{"arch": "dit", "model": "class-conditioned image flow-matching model", "dataset": "dead-leaves pictures: piles of overlapping shapes", "train_examples": 72500, "image_size": 32, "horizontal_flip": true, "conditioning": "class", "objective": "flow_matching", "cond_dim": 192, "targets": ["shape"], "num_classes": 20, "cond_dropout": 0.2, "logit_normal_time": false, "norm": "layernorm", "activation": "gelu_tanh", "mlp_ratio": 3, "head_dim": 64, "fused_qkv": true, "qk_norm": true, "inner_norm": false, "patch_size": [4, 4], "layers": 8, "width": 192, "positions": "rope", "optimizer": "adamw", "lr": 0.0022, "beta1": 0.9, "beta2": 0.999, "eps": 1e-06, "steps": 13200, "batch_size": 256, "epochs": 46.6, "lr_schedule": "cosine", "final_lr_fraction": 0, "warmup_steps": 660, "weight_decay": 0.05}
Rows from block 2 of a small class-conditioned image flow-matching model, named by matrix and row number. Rows with one number belong to one neuron. Each number is 500 + 40 x the weight over its row's rms, rounded and kept within 0 to 999. All counts start at 0. Numbers have three digits each.
Before each neuron's rows are labels from the 100 images, of 14848 (inputs lightly noised), where the neuron reaches its highest value: "colour at peak" is the nearest of a few named colours to the mean colour under the peak. Only what is clearly more common there than usual is listed. The data: dead-leaves pictures: piles of overlapping shapes. In brackets: how many of the 100.
# fc1: MLP up (model.blocks.2.mlp.fc1.weight, 576x192), inputs 96-191
# fc2: MLP down (model.blocks.2.mlp.fc2.weight, 192x576, transposed), outputs 96-191

colour at peak: brown (61)
fc1.527:506459484514550503511509475554505533524490499496468518564512514526543458474473532533443442472458431537492445550553509533469517442554483546486537473469557448482557452471520452509538440547434466438442467491561493517466562510509439483516526521505370457503656465453527466521508434519491491475
fc2.527:503556517538511509508542512438510510527584521523515546552468536473404513529506403469559444458412431472471482457411498434520496514510433530523511454541535466474474505433486487484525445457499588529453440406559513466509584541492492521524517436469469518469454474462470521455537483512466536550

colour at peak: pink (34)
fc1.308:527541543529589498570506488535486476499540507531532460512512552433501507530536493559495538532488504520546456524485497490488509500489452493491501495484480480561511530528514429568479354486476477500526497562533443489629499481508482457487536515485504459589465544474478508503469513449498423554
fc2.308:519550461512499464447520522492542489485434481460518488485522520479449509581587534522517434545488479509488514467505496489498501488511447420577538536495502531534537537502566545415485459494510512511515456598537488543642535492517474555531478482502466518565499553469518475475495504514497565511

colour at peak: grey (69)
fc1.575:535536520514521459542533513493502534426524521511485488535494511549559444505525495459543465463448572528493469511516508511491504469473577533527541416478492476495510408542479509557528501584538514447546543470491424508473570483520517515526493676523549519432473501470471444542512478449479501561
fc2.575:508536486443511548506496553530468507496572498423531512487426506486443417500535521456468526505521560488531484500485505533442524502504500496447525539535458492447465434516443543459513516453500523596551492526515469492490586490546465524465411427471559463431559568486553534522479468512471494446

colour at peak: pink (43)
fc1.166:508502585468499521454490511491517501575524435524542490522534463477438518522465534566548602549397507465474516488463541509517462534509466444427487495509479563505476516516478547527491419515489454559526523385444473511445505488463501449466480459540496524587446495512428554549520507501506484460
fc2.166:493491555517496492505503451564536496465510491546452522471454533479505504483466664489534538449567519478505472527481492592468501492510469503511510494420486401549426497486433524496471374537502470565493530426496508484487505510491503492457521515462496525517463486512506462500566471524534500453

colour at peak: grey (54)
fc1.267:467506445513425467469572495499498490385498560496484532497486476432513581555518473574489533498457503491459511558446495515510482479465389521475492447521464478461470521428455497506543501449438539495557503414519563498521498462414533457457512458599454430473523421547553577464454502475519519418
fc2.267:484516512523474553557477445473496524446528559471517526517459486414468497541543536461497476458508490469516506529493483525543505470480458554451483554511511522506489492462498503528544509501586506453496487432513500443478512452405470534490568518541402487467523482509465446495523479513466505549

colour at peak: red (31)
fc1.291:496472544458516531510413506520514518480527536544518462533518517513523550503529491494534513481587452496496554538470545470510554536498494436402503522433509530517523489503511466537455528438500648544421531494505596509416550526454499551500461504511408500498635508563504469503453554519515506580
fc2.291:532475497534537479515561491520511507480551501429525486473557526540453465576567505515489505499454515482448471478499493547460504465471571470516419497446459490502534505480446459485472468587532588516520485430461527458454483503473540485576435458553545407572411482499487485524518528416499436484

colour at peak: red (69)
fc1.232:556484520566506463494509409624495500483531487535553484569510438458522489485509510504548508440537459514494497553465495396442538593475521502543493494396525461500594523455553432498536511486501487466433526527546464472485570481491509555516486480470468437489543472530530470535480665496534531534
fc2.232:529483614570531462528478583509513522500496516415529484462497502528491475426545508467471585557473506541494463500540478661501552503467507462594516491442470548453476554495518524544482471499518489457581484439491566486492607484487548448522522514511532478528501446438520507517466617498529468484

colour at peak: purple (26)
fc1.379:513507512484489435556502510526513438500506550548466450522535366486530541510468489482479523497545452508458611503483527501496524519473484489458532539394503462480480531522470445534413507437518444516454486501465484516522535507494532500493549495498471477459534607493471551537470617601470497488
fc2.379:548530495496525516460461509515517554497535562405529493459502490488475487528455563522476508551525492487544405486482501539442548459480551548540487435499536534550527498539472556497440497558478429532498473518511554475563478503527545518497447470467482457472417585509482426479507564440495442455

colour at peak: grey (67)
fc1.77:530521475435473487566468521507503526593459501484491535511546513462446513430513532491564496481532438491593502511468510550493510510468535497529441446535481471565508522465510427564450525514512471524558528436473450450504489619542510574486502403533490489559479430491451440516516564504488469599
fc2.77:512515447444483543457524485477500467524525490469516483491532482479554423437483547476468454494559457488464501479425490471524498487501505501494500528495485495467495424444531512484452547479452512629479508381537453604516461542531545419506475560547457475566519469461520515474527609439488592470

colour at peak: blue (32)
fc1.523:519467456493483511454492467543517465589486538501471475502520441541440427495498527506500503532473402447519493465501501557517423544488570448522472449514492462449450541553527514488478505538471474496539532498422484488470468507522511603450531513477479528488497489509568556595438527515519491571
fc2.523:483454470452535495574473559426497519560517527485503434486550521505593436487485459477522441508476499438477463482506521447471431515500481436478479586497532491564532498584519497531523536464513471476485511501454559536525484457529569471508487507496528568536557502444477455456553515454538452479

colour at peak: purple (48)
fc1.48:517483477475475496500470555391489493569516508469510518556508542475445475555469460516486548529460484524351504521505513486500553502465505531441506528582481548530506520482528458515469422482525488460475520386521461494550425579439486502535476498490448448468564557483505513565477574496541469470
fc2.48:494510483540514464514527362626525526464480524492554515574535504510545478494513534482469419470436468489622489490421504486546540496541534517579515497459497535507515493500475512512529496505463476431439552633475492497536489507486521448557505542522460566504457536435547506496561478478506506544

colour at peak: brown (62)
fc1.541:513490458460559567486488431500477479540522522487446463517488490516462520466518452463528566454517428513465434544489533494462548509490452495550488410460539519419495537551562443500452518467446372506499538492503478442531542510523495493576500552479526522488548460501477513554496521535509496525
fc2.541:503476525520470462533460514480463515513478534508544421596517515562536489512538599455575482493501477476504507523561486519484531521510504499513525565414484459530520520618592570568484526530543390452509493504548478492483519499489459546495485488446447518474547431568508394465519450504472551462

colour at peak: pink (50)
fc1.96:524479493494517455496454470524520483471452481491545470496485558439560570480545549556520548552547569524559495504456508517516472532544491441405547512566457551517506513490485503551500388509560501525520503350471492466454488585438518495457483529482496512571512522488454491472496487442508475488
fc2.96:469490449512522479491537560589517499519519502472475532450486495428548498466543516492498518463523546503469499516502507450454433456472501462540502510538521529508521496463493495482497445498491495479528499568524538478498495466471495551501585508553553474573442441480594470522518522457494487555

colour at peak: brown (64)
fc1.73:533464478468450494510496574572507497470511445504470535469536447501416479471540505479511553494482501446484506529518515483501506551510527530485471504451445477487534464545475495467511309521493543533498477478555416489458457575544556496529517489451559521548466505510538498513476511524489510522
fc2.73:457472459560476511489504544460508530415479476494563541510532478481544447528491493533437561507502478491525496495450526523484528467406465472484544480511507449537483485442527481565512480503498512534530514595525468497492540533560493482378554489462515475469477450524499545475500514541489473498

colour at peak: brown (89)
fc1.357:494460471514516528475449421485589599511527495548482491535561488550494502469454543525521458442543487514531393527516473476423533482502477499501565510500489474453567439482508479543461488573448470455491449492495445471496523491451498509529501505491498390518484505453535458513482466455572533479
fc2.357:433494510490518356513508502508432430484498511523496552461482465453502497487522518522534480507450474509460583514487510493453557412496484557486447535543496439610448467498554506506466522439492582491484546519509513537510536499504561489481492517488402506520555448557486511536452493510533498518

colour at peak: black (35)
fc1.387:425429503520476506536491534528517504515530469536472489520493492486427487526545486461543488457530490464485490476526486546518511529540492467401471507496553437407539459485493557442580393554512472534539520422474480495488491500468547478365534441555471513460533453484490496517494521536512543560
fc2.387:452492480470561532517549453425470489500455487460558495503467438523519480467474495478469442621553579502514529467568486417504514550463516482453529486502457469501540486502505467553559495480524513534547522519488471510474390460457435444470444472544508474517560429483528480448536560444505448465

colour at peak: grey (76)
fc1.191:511505548538530515501544486524493493536522522498533478481466425593469490518559465506436492462545413526508502507635492468513505545479503479518524482511472443494495481450498482485495389435524540495565543422487460556572459509488566555464519498524511501463458524521537463466448508489516527533
fc2.191:506510584476443508523474461524496476549438527445563433536510490592566552485528521488583463534507449578494513544370520551474509486509572486491473509435517520501503452465475518435483490508503503567528483454499500473570525470456494489521391463518479508524524498534421526505499464523478456519

colour at peak: cyan (46)
fc1.124:530418568530461509487525515630514512513476434537523441455543463470479438521448464565551529489524439457503452419534515497537502489468478498482501458415448511507494491519463560489466341503481501532539586606449435587490430536530491525525539473454511505569489557516501524488468529567509524531
fc2.124:482505454525453478506477524446478529493515550433588449461498461486467596522510527481411441491448509566474513445488512553460553489481470505411478568556516563543501504432535482529477562521483461517555551470438516507492505513513496484543546510546389490531538555552498506475472545472498493473

colour at peak: blue (37); purple (25)
fc1.182:494520435545499514470472531499498478509483515577499453555493501456483494542494446508565542513536474511535480530515518521467494525487516499546556494415499475465515480438540534489523512544491601376474489494527528542447464521457471517485470507463414485488450478527530486551418438395450506492
fc2.182:497500509464468485552538476531488546467506484436529508509555542486469425502512542552475473509461492521532577520485500445509466564512498528511513518565486541419468512546424524489521473531536451533441457500498504473516436498514430530578535498586485517489455450485492549485507529614540481497

colour at peak: white (29)
fc1.525:513509518530469509530506471479520484477533391505523483485478540505451475551524551490567502496510575517383466447433523457538447475499525519506518539410473475589465546471504442517486497446449450511471511553436523428546482535520551595508523510500467516464501456507523488487498537528487488544
fc2.525:491529531467505543479505517517509475490496384449485449529488511520530519509470506510437493492516570498574511599515488518541481560486522483506487498574504516375485512476544584502528507521495369470441505507444473507526484530492510438507473494584508521501469475464490519546525566479485567462

colour at peak: cyan (37)
fc1.314:502538403478515502497508515467514508526497518491494480501485585599540549445530498523443493484484514487523482544636529527516511485529509471462569533508523488464448467457503467523541396541516475417479510485483547403435453532556508493491463522506517507455517571434609513473494445460528445431
fc2.314:536559499520494464505529504544538525554565488553446492543499528508371499437546511560602493466512479460467493520512501485552484504503404570472479507527510563577431502423505477445501446517474520455450525500503518475396474548581511545436541483460500569431464562431458517535433478553537498533

colour at peak: grey (51)
fc1.112:534496492498510495525466497521500507527526397493523474496567441498482547547471495605492504511418539541519522444477511468500504524478448505470512524504483528461513503466531520507538436573527564478480410403532445511524513508476464498511512487413392518517494504551503504481497521499526446517
fc2.112:452423517523498501503463481444488539561490564508476550502468512559540524468528487464442595411566499496472515521608498528517449578591529513439492496534465514489490489551487491477488440552474419483452515330485479516507522506478474507495539534519436474464469502476476522506477526510512550527

colour at peak: purple (82)
fc1.207:481539506507553499544478476455532444522538571577517443531560484526521573521457492557445509497507498498498513537501488563499498532495475556467532502457520523501509549452518475542473502507541560495512520494463557436483489459500482499563426475543491507440656530446511473527454470514499486579
fc2.207:548536568504508526477520435492506521484547506462475486464496510493485518565490466617571529503563493454509565434495501533478524450507512454533489519442431495539505440538532494467474511581482496490435473561467500569472450502524573507481516473527522474576396462574526521474505458506526529484

colour at peak: red (61)
fc1.458:542494421409482449502494452505463492500593474593490505519559424532518476493454447551515497518598490498510423483508525535451570573549498520464547509533510556473515505526502567496499482530482493484473479488494464479479537534473501533492423514487553482494561486499499477535480498499578544523
fc2.458:478475475480457543514502460433517533483497496465553483574553587523564519509475450503541520501418514467511611511513508516566503545521465506432436522487511542525584478510486482503515504494470476463473538563488502506514489521520438509511450537497520508530438648477491467542531463506553553506

colour at peak: purple (39)
fc1.570:503466413520565492422443503453499456500542492564523532445535527489524497482480473550490517480497610467516476489461499408514524546479517511447491530553564485502474516458485496507467459549421505498444490501536509414491418435462559502500466523514480457492543565482445422520508441407481482423
fc2.570:472474437490512515577555505546541553517494448484509525473503502520529476476470486534508513446469566446507510426520514527494539554488479497501497471465456507472529515472487519537477479433605476548527507486540573525512475473458478508476562424511455467462469543431601622523513474512526526548

colour at peak: white (53)
fc1.33:510500519514496486503477514492504463579486567478481486481480605520576472461520568524424494482522515536552517532554500480507522472454505436464534536532496522505438521453537486565518299515526474485445516612518527386529535473468522508530487550519515450462522502482563513553547553478494461509
fc2.33:524539604436473462540547426550525477545508527461469504505445590518440455403478540465602499479500528487518503528477506517470496524544471513560430540490478540533490508498471471510481436477520486568488490488531576527514486512485527526469485446470528566493443434444492503502456541459488470533

colour at peak: cyan (68)
fc1.345:491545470519478499507511541369543543533550502474509519537495528510479461544553468487538533530508538506448563414516499515542484490588494452404508498548466565484456502471490502507520511499457508509469501521412478470512485475542507496612470469495442511488551550524543538509507447519503490481
fc2.345:562540538523488441473495438615494464501441479521497568496544519497532580539508431495467560487485541518499415460593535471483478531460471516508502514434475560497505508459563497530495455530513468551562516532457506529481452428515509453506443505501566554479445479495508454452508498473542475520

colour at peak: purple (42)
fc1.142:504482466550517522483526486552503505464582491588518516507516533483525514496488478558552534494537500529434539505487482513492514526527502519509528517407451532521525534446542548486490499473450573547461535525546546468490564508503513502457501423478443497471499479485505544511476519489502517448
fc2.142:456527439453469510523498432445485482417427484450553500524536540526461547534498529559440487520524490498527487486468491490544523577437488484545466450498485459456526495422529392536471450514522455542478487503509428475478425533507480452541527541498451520453469481445475455530507577496494491539

colour at peak: white (56); pink (28)
fc1.490:502506562511498515497545475524493521578500477443503553579451535481429441497500508482454539483512514506504447474456498563490441477463466533471517449503491532450475502528535518503547472588504504505534461497511472514516568529473493455534522467521543513518479523484521534586510532507500502480
fc2.490:506517535477528498496476568409515442488440525475469500446490463479524476498484529480558523538448515483504547558522516466453451482529496527460561495531558484577498469531583441492540507399441463472469475505485496501556539469492479465436397526393516526498523536471491517471547532564528485531

colour at peak: pink (36)
fc1.397:529505527496512479490450472545511481501511531544502520506474563539537570470488516515498388447551518503536557516513527469487475502493521505537528518482493521485468502490537494563471387515485528471505475442515471341479536500478483550503491511559444487486730495494550493543525437474514502509
fc2.397:543484590438439455501509515459477484480521538511490515474487673485440475514514419569537569462464531508504533499504497442479530481502492503446537505523533487509447470520500484461446448488485498471495491485492505448530523545510520488399432480556494500548459446517432523468465530498455481514

colour at peak: red (41)
fc1.279:513438448466525471458499518441502471591475423515502530489534513530504516527448536458519540558512527511557504549578529445488527501398523460496456438519549511539507488550554438515488511542518543527464472509506550411438500638522477531537517508485485518448487473549470479509450523443504463496
fc2.279:500418458502480494527518487566510478521506429555423509484587485604535471508446495472439555557496549479477511545444548551496519482607543504454525534495458549485501428542562514558575510459493549443497527452524471511454456563512549419464500504538518509473472462550499476512600523471493499487

colour at peak: black (42); green (25)
fc1.559:469456458493495612520493481531585537549500501538464516538508507518484488511514447506552463477557489458473494517502432499559287506515443460522523525426495517498480485460528472532511461544500529485501506524481472569508486500455520475513436486540517475507560543452506535471483539496459465491
fc2.559:518486505474473532496527380512464497512485473510530493592515552510501522487484532456465443513439507493515510528499477543496260549526526511414493495417499500541458451518471515530513462447485459571468503530499506499505423527496455501553511490405466496511451605506481526517532466517483485497

colour at peak: red (45)
fc1.351:509507527458501447515493460467419439518522490484529478432529459501449519501459516533471535449474518518463594508491576488440651563463516544535526500512505468499554519482538530495495498525503513471507496431515494552531603529492568477448475503451473473490549426576495491528474568494582553474
fc2.351:474563510531507395501485579459574536499511516463475466473526513498482484481531517536543518500523515483501442495488488578576741530476497498487514500525531459388526504435484472494497524481513506443522494495499511543480636491497537507524494485524493511494483454432514480451461541467586557492

colour at peak: green (47)
fc1.325:514583458481526465506433484494510541479549540534509526499516499594478487484509459508466486469520460476457535413489500504469520537490492484513495475424508514477483516529542500527489526496466469468558560534442498464478509551517506497470424467516482478550477489483463493489487500560492467428
fc2.325:500554407556533554517592536501496499459486554520513486544555512535540507495543509614502480484538466511533484488527482490384534464566504430507551506452488441528510512562513454462497494498457438522487477498458472536419473505496472501566475512534560456512473540518532494515465502480504557555

colour at peak: purple (28)
fc1.9:466491561490521511458442591545504554522543549539506522554534514491517529495519495496552540555499432478483464527526490526487507511471429448464568454433520541507487521517454507512491504399473531470534539429478566487413507529489440584569467535462452530519486448529473475515510516518504518639
fc2.9:514484500536497493513531433502516431518520516489493492543542468533456501536540499527501476493482463493475492472498521511441525459458565459494477540465465468507501573512498503541519487585552535430599568532446589482426493526512534396512520476466420432483478494551514477548535480450506460423

colour at peak: brown (67)
fc1.385:555495517490503508485490447519503515531515462532478554543462459447473471543413485486537536419519623533401491515528495479488536501500456524556469510531561453507570556480463481531591481483438506525416464542490518511501617463519521517574493454469512451520565509502440519532509469438462523551
fc2.385:497492505530550506528593511525468508521496497531507552519515534470465513541481507491490546488504644523475519499496525549562538490494580455555557497541482561483458563446450510503590457534601475505458535469423421467481555478519485498434476523519454525455461499472526441549498466513486553439

colour at peak: pink (35)
fc1.414:510414467499457435465456439408546495424487509515470533440493564482469459449463574485535435489504527442513528483479545522534483474471478456517476520490511543528496433494513440460508434552440485489460524575506466464442474606519539518511463496478523495474499512509539496446512492531511508552
fc2.414:541393530532512514503533535565523496450571546569508577497503516450474527508402498471409481530404572498468505508490487451531489499581513567460490504500468499514456460512516575588539481497543529469452622474482506453418508532554518504440479458491499483478463483463492526449437493427495470538

colour at peak: green (59)
fc1.551:480542513556513537489521527589497574551533557493508571585491579547497495402519496525501440485524480502498506454527516465500512515496457485431585468431535579476488534501493564456515512480450589493541482484461435446516472462443514483554450560476540507546461550519485530488535514544488488511
fc2.551:486555487419495511509538446442511385502501521515465477502506417518496507438521496552530498471587461493557552465475529420507498517493447479499541504474441386535490520515486389525499512523491547521530446543480496549480464489472500467464466526450452497479425548428526518570454539572490528461

colour at peak: purple (27)
fc1.210:550490417512496494536512498567479487520480486497503457432522489454468466556486514522469549512494501497409566544460508544508493531541533473508454441515472483512509521451530514520535504471488386491581562553486467474470522453534504525488564497465454538462443527533551533559495505492512499558
fc2.210:549506471431580501496539562392496536529529479443561425508487462460530452511499523480477486536514545503520521569502487472533498520475504439482514556499522529504532511504556518489493525542519444593462544529555474557443566478495522485477483533512492567498539579521491519475535458479538535456

colour at peak: pink (31)
fc1.423:531489392538510502469528468536491455511552553486454506482505501519527543470475563490461449469484488498500514594538540516491488499468546487433565473512480514531512512528508525553463343515434458447484571470495502509515504470440509471444426520560498482491438544442528477500485536466493505516
fc2.423:499515483487466532521523471504534525504502510511551564488470504522450591524539600503543518521495501507487493499536464551486492520538539537509492490471454412503442469506458523472513407477478515555454483292529468505527432498470515526560452502490455486470495475501463494487484557525498488522

colour at peak: red (45)
fc1.508:518492547492507480467567538529492492493548493519533476628528441551519467506485478561542492525576634548452489495531504444449531525455553566437481544472523500489572456467518507512437511549463514444429491523474541487513540438534461530537526466468481520447512513439429516544474568462510521456
fc2.508:504485461542520455542453436517472553446352481472561521498489483489441534520462563501451539569461599494556395457549510552492556466480473552478516514467489520447482454461527459487426493445607523462453541530443430468507523492526537463487468549539497553523496503528488492554484514555518508518

colour at peak: brown (64)
fc1.562:485506396492482436491486463539512457550498550488462476489512487559536510434511532499439435449504566486491500537491526483497507535509562444477487562511537503481494450480510508556554403466456485458475490554524537470471523457463509491505444472482456486433496515474484520555505548424509493516
fc2.562:490438473574531515516487477477527500500496513450430526501545398471543555521530504431468537482531463493506533524490523495511487498492524501404525509516486442464530514469509495530535438481486458513497376457509502542509461468507506499492529496513483482515545475541512539516553533469490496492

colour at peak: blue (64)
fc1.501:480500520485480528504499487577438417538551482503508532469510481504495494524476450515511537482498499431480603490508557477564443573472511444513505513476449566551466528475528527529502509523517523529505491475513484524527545501475511517476446481575490500475576517505521544521524588530446472530
fc2.501:502532547510522578502527426431535570494497480490466512588527512507474480515511538487526459527553520497519315495472508453505389541507473491431483510446506500496493512503506486493491538469509476530489487528500462527444516510474509484484435470428480512474445549435525493508518522492437519480

colour at peak: pink (71)
fc1.257:489474546523538413530488501459466508522478507522554499536534436524504505500453493513502556544524472530551510518556590514474552534536535547437560505489530550480528514503502478440480500538499523450415493522548476592492453492488516455533474527496526451466641568523526473471460516507553528439
fc2.257:532424554525521429497527521527517515479438482508482509511472532510497446465464481440468557547465489496444502551488495529562503501531503554508413509397501462506484506536520558483498512466524593476479574513512489485488558499497519470567445551469499488484414616451465492514500501521520528499

colour at peak: grey (76)
fc1.496:482496528536474548443534487504488507489461532485481558539500429533485483484511456458496408407642450430442511558560485528515479494507559556545542536474477472578537527497511525504542415519446486507458604485488517557465448462538584508481502478488532470492488522549488501488483515545500525507
fc2.496:568481494495471490530434514500474489501570543451575528512565489525462494500507494540513498508472494441548490496480496465466468571485531548558490469471472541417479509492523518484503441502504485421527541442471482491474527464552485492475426533671455475479451504438491508562476464525478526536

colour at peak: white (35)
fc1.246:456463525514425488524494497478529495471528443464527534517539468530404487468541630450491554472446558446487492486492547536517460501566519514418496546459465598508525454545467499521512380521524473498478501517509458485417472553490521381479486457515465461528488436493541560489440531498497547518
fc2.246:504495523517475519440501495505611498485485499572468553497531439505474542513483580532467528452452541506453499539500517469454450535459502524508565502590511479540498491538524485527493460475488524438499480496504548453484538521516504542476470496459558537434366497503488484566536539525501454523

colour at peak: grey (50)
fc1.516:463487534490574502507464520454502511461534499513503512467486514566521480559486496520521502480483550474566503479479485545490524482487485541486464502489552507563521500441491519524450515473362577464466501529509544508506530440474518442537491436456457517501473460557542415513480479424519556518
fc2.516:425492504523439524516577397503500530448490462553525516509444551560454501493495485488475435459509539445423480523469499489540539502491484503415538475507434482462488489446523497491466477483583519491467510541504434482456529440476504509450498498469411566515513528496508576473492487571456485478

colour at peak: white (100)
fc1.478:517536450558509502542509516548449535526561517528540507528492498544525497492501565504573492530616499518543520483491553438493453487523496517481518530422521505498517547549531511488500540519501609512484520541471524482540619525492586502480488534535478515474447477553498510500498561545581514485
fc2.478:476489441512515503481527507508490539527544543544434513435513468495501570453509317482515470539551455491489629495500563377515554492534458545526498468546490481510483518482516505507480513530501510543500514468495525423502488559533481514544473461445489505489422562467478505466506431497508477536

colour at peak: red (57); purple (37)
fc1.136:529504408447490439514460475489487442497566525544503468533549446521560546490466460539491484422471479516531462496510573576457512559496554525531544499504506572516546514489515513507468444505496513502502488484490483470480351484488468557525469454553428425461553574446510477592461405463520498494
fc2.136:472470478449528585510528398535505564481518468555606479517537578535565518517448455491488521506502504511465518517557509419504422537537518498571501499496482519529560435522444485458505526411444459524451461476491497466522335454488444525422520517450532578529501544583477482495525412548457525510

colour at peak: cyan (42)
fc1.137:488474602502499519517495416565499483533428504495517463506524432500507514521441549522491585533473438495450478518502511525507457500479473437516476545403530462525453505551470478543454511388487498516523549509482555547504462540472517431481521547560399496505510556593497511470481475556504509540
fc2.137:435454476527509593500460610459526501505561512488531473534487475465490455517435579552519476492512499513500518536478505502447490467505480456486555501548508492468509531535519549505486483552519452513462490583530535527489528553494505557502529485556472552490414592510539500457508485518493483490

colour at peak: white (74)
fc1.63:518470523546468463507461406460533564524544481522511471431562561498504526464508513531616477501577523481475566522489495393537481509488500487397516537450502559552530476499516487552497472528519541501480489409482479458482561511466548545526451494505470487509595404551484483496500602491498514533
fc2.63:451461503466500521497504440578500554522495480546531569496506489509523562515516467468462577490501485494470480491494495400474423461478503485548499464400497534576552521506471548473523508553498544516467432445511470453506346469480477502512575511567550455493478476580468547519522558515499458527

colour at peak: red (61)
fc1.421:455461511498464500521480425448502495524574524561480500613588512515496477484530454489497513517525468510512451480501502597473495550510523505482536487489490494479528484512496505512509441525533491498467522420462485431490464535484450463504487504523440503513616627432486495562442413505504518471
fc2.421:521489499458502533484518486478437473436474443542483479465478601548486501492508426532441502488553493493485540496519501555473531473458520433598448482490509479513517478511496446450489590489460507468565606526458490531509484466487529446479486524500472437515458474467502432544491379477446536470

colour at peak: black (29)
fc1.402:506475445535498513525489397500546512540568527476508466524533456525468500505508468500557538571547490499491476496510471522523493505474483494548509518407512523461537495549544491503483543490493566480446489422483534490523523503486530498575457534508398472504528475508506481482492514520464535509
fc2.402:500514497523473506475521498523521487485533499585428495472499581486495554501452495540544434547460468488458518483470466445487463525514513525528488490473460442534529517573531456537475522516494487545528458469472510505503476554514529501484463455490490512518523533501490503470466440467485489515

colour at peak: blue (75)
fc1.484:430481388501460544465449507575531476490480522549467434427548458501475506545460500529487579523487498450466430507507489580537571541486471491526518512506457402470439501464527547538519469484497509473512520479472454511493414502491475459446493507443443541490486517495511499543471428472480495481
fc2.484:518508464421512489524523455480502514539458505477545476496499578502451470494495524567465580534546508519478615533573498485469612505446475491545515534553469495452459484472398472475498488431549493420520542524482481360470501480502460500530584511626565515520469464527528484438480460533549469490

colour at peak: cyan (44); blue (31)
fc1.100:492513524475530517438498483442516509517476519480497501526527501565522568454447503459518497540524437478517526514542469478493429517481490473445579532420486514492461542514464556489482512440537585509498512530502535462465487547437526546481500588473515499563529497514457515512532519474517498542
fc2.100:524527471481515574555484521551481468525521484483511469510516502548428530481472518565442529516494453487544474423498506532468456487533437469500438455520481475510489570557395487533522524563504562545498472409480539508485466499497525478547504498451497444519409542532534484574494530508495490477

colour at peak: brown (60)
fc1.550:510421446384484471491514440430619535514498501548457478493541487524458518510516541525522478410455505499485397530502475561492586517494443504506549502520471478513565455504491525531513472535481470476522538501485435470504463513428498507530515480490495427540422497440537523505470417464525496499
fc2.550:438484480472448396474486478565438444498478507505534469442504497494521483439542469496502479440459499510525585532510520502484562465533517538535527475584476453505400484501483491539500432473484484479492571522508499453525494474529513499496526525562470434542573461507533497472493516474536470525